A small image denoising model, trained from scratch: widths [64, 128, 128], trained on views of escape-time and Newton fractals.
Rows from block 6, named by matrix and row number. Each number is 500 + 25 x the weight over its row's rms, rounded and kept within 0 to 999. All counts start at 0. Numbers have three digits each. After the name is the row's rms in percent of the matrix's.
# conv: 3x3 conv (model.decb.0.0.conv.weight, 128x256x3x3), inputs 112-119, a 3x3 kernel for each
conv.36 106:470473503485505537517482484498489503482527474490505501527503515493479512472518509502496505489480528509541459506498525454547511489538486500513510526509492480481482510502476512521514507516460500499531502521481487495513
conv.37 104:486482501480515515507493491491488507514541498492494486490518499476524522485477512504529476519490507490517497500501492448522514533503486496513484498518477493475515514493503529536480496501505498488518463492493516472527
conv.38 101:549488487508497482487517508474516523503459456542478516497504512496474489494473532518475514430503534509468507465496492548463480472475484527495520498519464539529519504524501506480473495533525469530502493468511480522508
conv.39 105:523515516494474510533482491489456521496479478493479501503543517463478516493517512490484494535486478481527511510480498449578513509490507469546466465467504487527513503475525499479506472505458472525501449518471488482525
conv.40 099:448470509493497522481544492478496506515472478504491477511467515469482467481457493507495544458521477503501499500518547539494471496488485522499500499494502499461516480496501475510503508485510512552494518457554476528471
conv.41 092:481498508486518486500509515514488504434515521505473519478512494482492465499493510512507479486453547518520504502505515472534513493484464486500538489529488492508501508501504483476527549508502502505487477507516483512516
conv.42 087:462501473505531513484523483492533484514563535501527489501552474512532522451477486520554492527456528467514512509519509517521499509494539520484524476525478493500537466522504441484535523553481525468481467538506485469497
conv.43 097:505480515477527512508510503485500505549525532489519480510529496491507492514469482502524462460498508500454528493470512476502451459517502501501514527479479482510505509494489516499533517539494509487525458505452482496523
conv.44 123:508504495510541487476490513491545501505462533514462503485494513519441516519520475521450545483467524496535493493462540529531442512483532519461508467566490541481516498512532450465501510511490456521483543540502484474485
conv.45 082:512504516526523475515453515517463507476539492502494514510527486520502507498526475493493480514465515510509500511513489487558534506494505513474546470528489487495510488503472519481514500520482499504512510545494499510505
conv.46 105:509492496521505501515478489504549500528481488485468534492497504480470498466542474531500487513454548500562469496541500531514474513489547496492523462519489509450479529504500484453500509512547508528476507503489540500499
conv.47 100:481510504523469512489484499497541503474500494509467495531521523485498490521488489491476555558510469519517466465474473436551531515463480490508465503487506544528512510491511537504530499527476500475475485535496526488498
conv.48 102:506484528499473494546481501478493471549524497462552492500498500527480500473471508516519473538447493471500526493488493482555505489531503508496526519481453495503505485487499516472500499524491498464496497544460486486495
conv.49 101:498512511490497484487519500501521498506474446507496527510484485487482490494497510512486480504476525527496485462499476488492500497507503516500504484491517515507502537476489520489499505536502480508501515473484535479529
conv.50 098:495496499478531492515452531499467509491552513498491492495499490480475525515502498470487541513459489498505511518469535486531466517481525509445501510541496513531475504476544458509484524471496499500460491545496506508496
conv.51 105:490476493505511498469476497516448503504520503472530513492517510530481524495510497517473512510464512501544504499471518479545521501511480501507508483483500507460520507517501503530511509502509486497513498494490516507495
conv.52 098:489523474470551517490497463542487508477483492528490500490496496503482497487532489513497499518461529501539493511502483516497475498481524507528490495498506504473497515502520489487501491501512509507513476463490509477502
conv.53 103:506494515524500520537502476497478514481475506521516509488496509471461505494502529509456499489484551475543502464553496482533541510485498502529485462516464498466526503481493501461525522467492491519495487479517494487512
conv.54 097:490527530457482459485531508514523491504535491476476488514461552454418456518552523490434507534519491469523471474484467490508541493479495495556477500523501518462532509552541509463475552400521509446439494550535445497489
conv.55 102:493495461499552522466468496482573470514458502495528533484489489547494528469460494514522534487489511539473519512481545460478453492478527481516491526496531497532466527507505502463473512476520490520545480506481501544478
conv.56 082:506497513492495540565511533532503537481540538492485500497518496502513530505470456523511499520468549499565497493486508504610488525498496533505467521530502511515518498534507462536506511493465479488500505527515541458498
conv.57 093:504475510484544443493522495498550498535508478486517504514483497557494517518535462534517511493413508523469487469491519517553489476494479471455488460457490517469500511457529500461473508481545474513508529530519458485520
conv.58 102:492473507477484517486499502527488500456479454540470533484471502516515509477528499498482506523528485482542500512504511524490447501415496514534490516512480497456468518525506473502493475490506477555484513469490489480490
conv.59 107:478507487497481527538473480505477529480543498518501510481522521494504528515502478519527491459522503490488486490500494479482486509471497506509500523537488523500487485544524549532493536480525510485494485497522481517493
conv.60 107:474441536495542481509526486510501532453468471517478515480482517507442507471505489523587479548396571448528505513472526455572442486467519473518509506545471484483486510466491482494500489496505531517527488510508458487483
conv.61 083:529468495477507472465514512495502525491448476480532510510495466482524490483470499485490494482480501517468494494499478465502518502502532488498487501465510497499471491507477518503509483550545497462493515520498507565505
conv.62 108:521504489510493467482513533538483501456476497477477537500521504449516495489530511487561480464494504488491508535507522499475501495456557507500490482497495523518456549465508480483448489468570486494475509508499518477490
conv.63 098:494520483477506489488474524478479466503531507497500502489516510485510523473504489508468453470460569485504526528445480490555436486454519467541449497527497508516498477558471516530531473459471502507478510540537495510522
conv.64 109:502489517549483472493511545513473510461531508517530484511495509497511465515485488471483454500533484481481561501471474479525529533514500504491450509513505478523528483510504501511482475509493473497451461460455497506513
conv.65 099:507480475528519475498501529526456495501457515483493539542500503480503503496484489469499496520515494486475500497528494486502549475512486485496513477511498507534488484531484500464533493509507469472488524484521486564480
conv.66 102:462474479440549516512571481479513506544489472497456507536483529529453500521511471521511482481485524490497526482501490534542460501464500464546495501475508467446486498530519440469509542481470493470512508470479489488524
conv.67 111:499522497515479482541509506453504476558542480492498488483511511516456556507506462511524491501467560477534483488525497493549499486512512494517488491463511515492514504556463473503496485483487498522521523497476507449517
conv.68 101:540481493490518525495512516513480489471467452484480500475536497523453503495509486510510502479475494549513461485522530586521499486513517483479485513530445522459496518514485492522515528477507510525496565522509515513486
conv.69 096:484512492514521477514518500477535491477512525513525461518515481475466535459514517480492489503470556482552475507525505468573515493472472494507480493515512494496491502487488534434498504550508500459519458505420505469515
conv.70 101:489451489486508474521508512522484500513512455495444490482501485518446401523476513547475471503415490508507493510499521502488453500470510489498547485500451498461481498514465522522471490507507495496509519511491512460513
conv.71 096:508462499504520478522508493502505502519500504459498498456547505502524554484517475484528493496493501493516490496518502555513530486480494496491489499504481511524478491522496501515478516537509535501504496493487506477480
conv.72 111:490523502518474487512452517521469519461509496530496492522470488493560526479472478491489522510515465495511478507464485469501486529509484518489492488520536471491491485462496516533493499538489464491500536484482490497488
conv.73 114:495519488495480513503525462503531514483461487508479493511484501501503475479513515515484500525490477485491499499509493484476527522475499494513501499513479494510497523473501506472502501526513480514509470488505519478485
conv.74 111:511526485494489510513497496486475506502495522508509478525511502510497476507469514511498496526511461467470554495495462512522509506521464476530487516500530501486500497501506505498521475525489522456506476500493512498498
conv.75 090:459484483522525496469529521474525514542486510482521502513507515532473496488507487516525505535485470488491507508484537467487504511523524520474506495487466509482484504455508472445507510525504517491477523494508509507505
conv.76 092:506459495493461514488498482546494500455451481536477522535483511532511476492494515494485534484500465489483508455477522514468468510484503517422532475402440530443555517443562448441461514461550456528503495527471465484506
conv.77 096:450485510510542501487499482458506491539548522504502470487514482506474531477467462482548467523424505481511503526483508467554481512487517477506491477495540472490466503494474520521497514539497497459529472501502527494508
conv.78 083:494524495471530520531501475533491503482518510536476510488475542487505493508503510444544513491496528490506523497502481536531469482467476492505490518510538507573498528530508476542469516444495491478529458489498488490461
conv.79 091:507473469478595486506510490490513509538479445511465526467529518519449492482471512502520501490475553493529431470500485519565472475498496515466482510601461492505479517465505456470525508525480506481484499502492490544499
conv.80 093:507496505504487481520502496493478540509491502505498513515463504495475512487536528471545521553447506493522494498481491451570504488464492497500506482503497515477495515474499512539509479498506524496510469486489517510511
conv.81 090:491500544470543477512454529470455479475567506478498522488528501516482514470487504493508506524428525495525516502487470507646491460483473485495513505534482485541495462589446496545516479458511505481484490545485501495471
conv.82 089:532501510477485497534500492511491517479461527493511513532473477503477515485552522476507523547470486489538493509475518465534501494484477503504507479506486509478523498503495526546491466533485517504473491502509495504505
conv.83 106:476528503509546503503485501489469501465517521514508496518490507506503502463487523481491520566512461443543534504502503474509512521510489493516516474485502498519500462500522527486492494539500515496474471507488487507506
conv.84 090:512501496512452483514435512508485535539388453524517526510477512480464483513518477507461512517493477509515526530454508461555478496507522521489511478441486532472516481491510505497514506519478531503504510524510498517481
conv.85 113:500500491501522495507500489512484491507447503506505516474474514513540481483492498480495503500488502506510486511497501511445491498524508483498521506487495482515477520452502471508491501534481517503502495422503529537491
conv.86 101:478501507512512531526481480494495510478507514498467524506502499473484463485466530536476481498493517483498545462525513544545543465513480502535520511476492503475512490510490446486482517458496479526500535473524491498514
conv.87 110:467484498461557503528501483530506517483496462517507523500496514518440469510499501508516454547396526484542482485454493490599456493531494501497505489504472482450508510492510519456496499517524495487493503586468502481493
conv.88 103:475500480476525489495532492471546464555519534495482494517504518479447507515523501524507523550507481495517500487463503452474460538474530476515462502508509531499478529474522511419492479540515454480458505501538496503480
conv.89 105:477487490509519489488511487508472481480544508503499480497487493510515514496521481504481489522472516485526486497538482524522499509445514500467497477534498491519484515490492493493488507531505545498503468462497515494494
conv.90 098:485519501543534485470532509486542483524460494462519508512481501492513472488480474490490518522529471493490501504580466537465493507492471491535517499513549500487494507514508509457499513484492493501495476508535528513501
conv.91 097:518492494501529473521504540481492480519481555502485498514494523548497537495542487488528544519473486517535456527557509475452513506510492472511474487534554473494492499461476482487491460498487486484471490505528486492506
conv.92 099:510484503484492468497500515510472487490523509459531504504510508494521491500502487492519482494473525486525494524524516494484500514474503481533489512495524485521463472501483527553501493519504511523501459482516503493496
conv.93 101:493492520484508503503484482503467496537508487503516483536475504493420501482505497499511482560430517505535481485477497498554505504500522530490488481475491516501507503508498541483516509508507501488492488541514510482497
conv.94 104:541487483484509483486452500535488489462485537548494520490481447511535487518462531483532502494489487495467496485518454538454523494485534487513514508519501523543479501489515482463534465537483498554489467528547484488490
conv.95 080:505486525492514497513504504501464509483523484507483503504488497509506497508508512486528480533455514503501503502485494480523530506514482499474487485544476504502508516493497482500505508512493509499495494557508492526515
conv.96 106:505485518488471527509495505476532511500491496491484522498508514495511510498503492509506514478514509501529495485511510517473506514513501495478524514520485515461528483503519499490514516488504500508526503486514516475499
conv.97 077:496479526496539509503494479472486518482468477509485522500492473483513514497493519499499485539487486500503513512496486495537511488494498506479518458496457513481517498519510496518493515478477503506472517572523465540479
conv.98 100:492501506461551552498486461466508476533540483516518452482500514492487473465522534492505532570457488480537526505467529448510414551446490479501464461517520501537424543504497525500408473506507514502514478463537494545429
conv.99 103:480507504491501506527492476485485504500520493501495481510501511511475517493522482489492500549424506474546479497500513472559469510509489512535499480502498502468501500503520520475496500476527502481527477483474516467514
conv.100 097:516477532508500491491486494492486483545473510519505513513502493473490491525466517535553497455460530519507507482521462520523519490512477478500499515512566509508467515459517517502500470492502493493496514482486486468527
conv.101 091:504495491513515477485490528514497540488402472516490530504501492508450503503505532471534499547420515513528503509484491488548498485509500515471503493550469504483503509466494482499515509531495479522484517596486496501501
conv.102 089:472457490469536507506517483481505490533500466486511526517505486474454482502487523501475514557492476464546481493495505451533532502503479471535491563508482506458499514500483525508523477515491506478508468530489507493482
conv.103 099:466485465464510485529475506526507517485508457516466521462509544519501496523493471543507490502475568494520463503498512534503434518473485514476531484520478531496514496506526480472515535494498520508496480498522476482475
conv.104 110:492478505514506521471517497503502509479489520499468503506504499501479479496501507510492518530506470494495504508532504484510522512481491485508491513523498503485476502485499492465518505502517513500471511543528480518481
conv.105 105:483522477499463501481538521457527509474468463475514484507501529507457495483479501491543528501449520492490525514485496479518508525466519503493476493474476501473520459463546495554506505510546509551491531557487478495463
conv.106 105:479519476506463527546489505535444501446522512488512480535472505502470510529481498493452506544428499508547521485497497486540480536479504482477511523493507484533464489516491505578487487468509463492446511551457495510494
conv.107 086:511529499530562508499507468470509500529553547478536447473515522506514491518464481504500479512494533517523505525508485501551539469531485504552502509576536467531477500551462540555535484568445539489514496461474535493507
conv.108 085:500499489491520490505500493523520502457524515522490509479532506486504471499436491497525503493473514488489523528501525501544503542486532532503482468511511488538490505533500480459511501490515486541482519528531493495472
conv.109 094:498475496490547516492482484490453485502542503526505503482507520511502486461473509465555510529443488523474553539438536483571486496495514497517461485512522479516491477532472489507507519503507495490510497566507477519466
conv.110 107:468456507506500511510479494505463529470510487522513480514496462531457514512488514532580442473440544508495522538475519473559445507519542504496506528498494492458512515488483485542510512499515518466532513523461485517487
conv.111 098:483500493515486509511498490528478516489516495487475502502458509505477512494548492507500485503416524508538492498504495472551499493495500494455510465489495547483495515457493528580511498501503485506497489531522501496504
conv.112 096:491478496491513464519495481513499503517519463504483511534464523486424476542487500496494494519469518499535491488502497514532461494494493504532504491478489509467507495512507516490497507487511510519513503488509508495522
conv.113 093:540488498491502484523474490491518531476519516485500509494480489527514520484502482516532499492473489480480505521552499494534510492500500486474533509474493501499492488489488475501511517550496530532510542475491515484492
conv.114 114:479501496513521484523499496508517477438501506506485486521501506477470492521498477496466507473495518513523500504483519473521470513483483489551459515509480472472512477494498508476514533488500491493501479538493457510503
conv.115 102:508537490491503504514485511492474485464574526514495496495520469483473494468471503484493515494484510493534511525511474502563506487494507507515511493513498508498490453535482502501499500481490492515476522558482486524511
conv.116 099:527453486506501499472546469513474507496521496493529480458509500550488472474482487491591510538419509537447513521433503480523468488492509488495477509511503494525507509495526462522473557518521533483510471515494507526467
conv.117 096:510469503513448433532493520477553479545526535481551485500485509475463483513482485523532513450489531500454470496534503509537488493543498471500490521499484519544504490498478531507538508541500494502514488499461515466501
conv.118 107:449498508509548504499494485499497483501529524483514516487517500474508519512468483485573461483448554517475509524430538483538476541444534507507475504508531495550507508469535493498495465454501477476524500537491514458480
conv.119 090:483474525499489509503502482490466489475522519518509509495516502511525519457448498515473517512502452502491547479509473489563547460490477495554456505502511479457508470502501475522509507491454490492494532544503472559490
conv.120 096:503512474501502481482513499510492513519474485465537485506494552511473500482516526487509507500490513497487522494467490503486477483451483475506461530508500484474497503513543483450477491462510459510485555465520450488467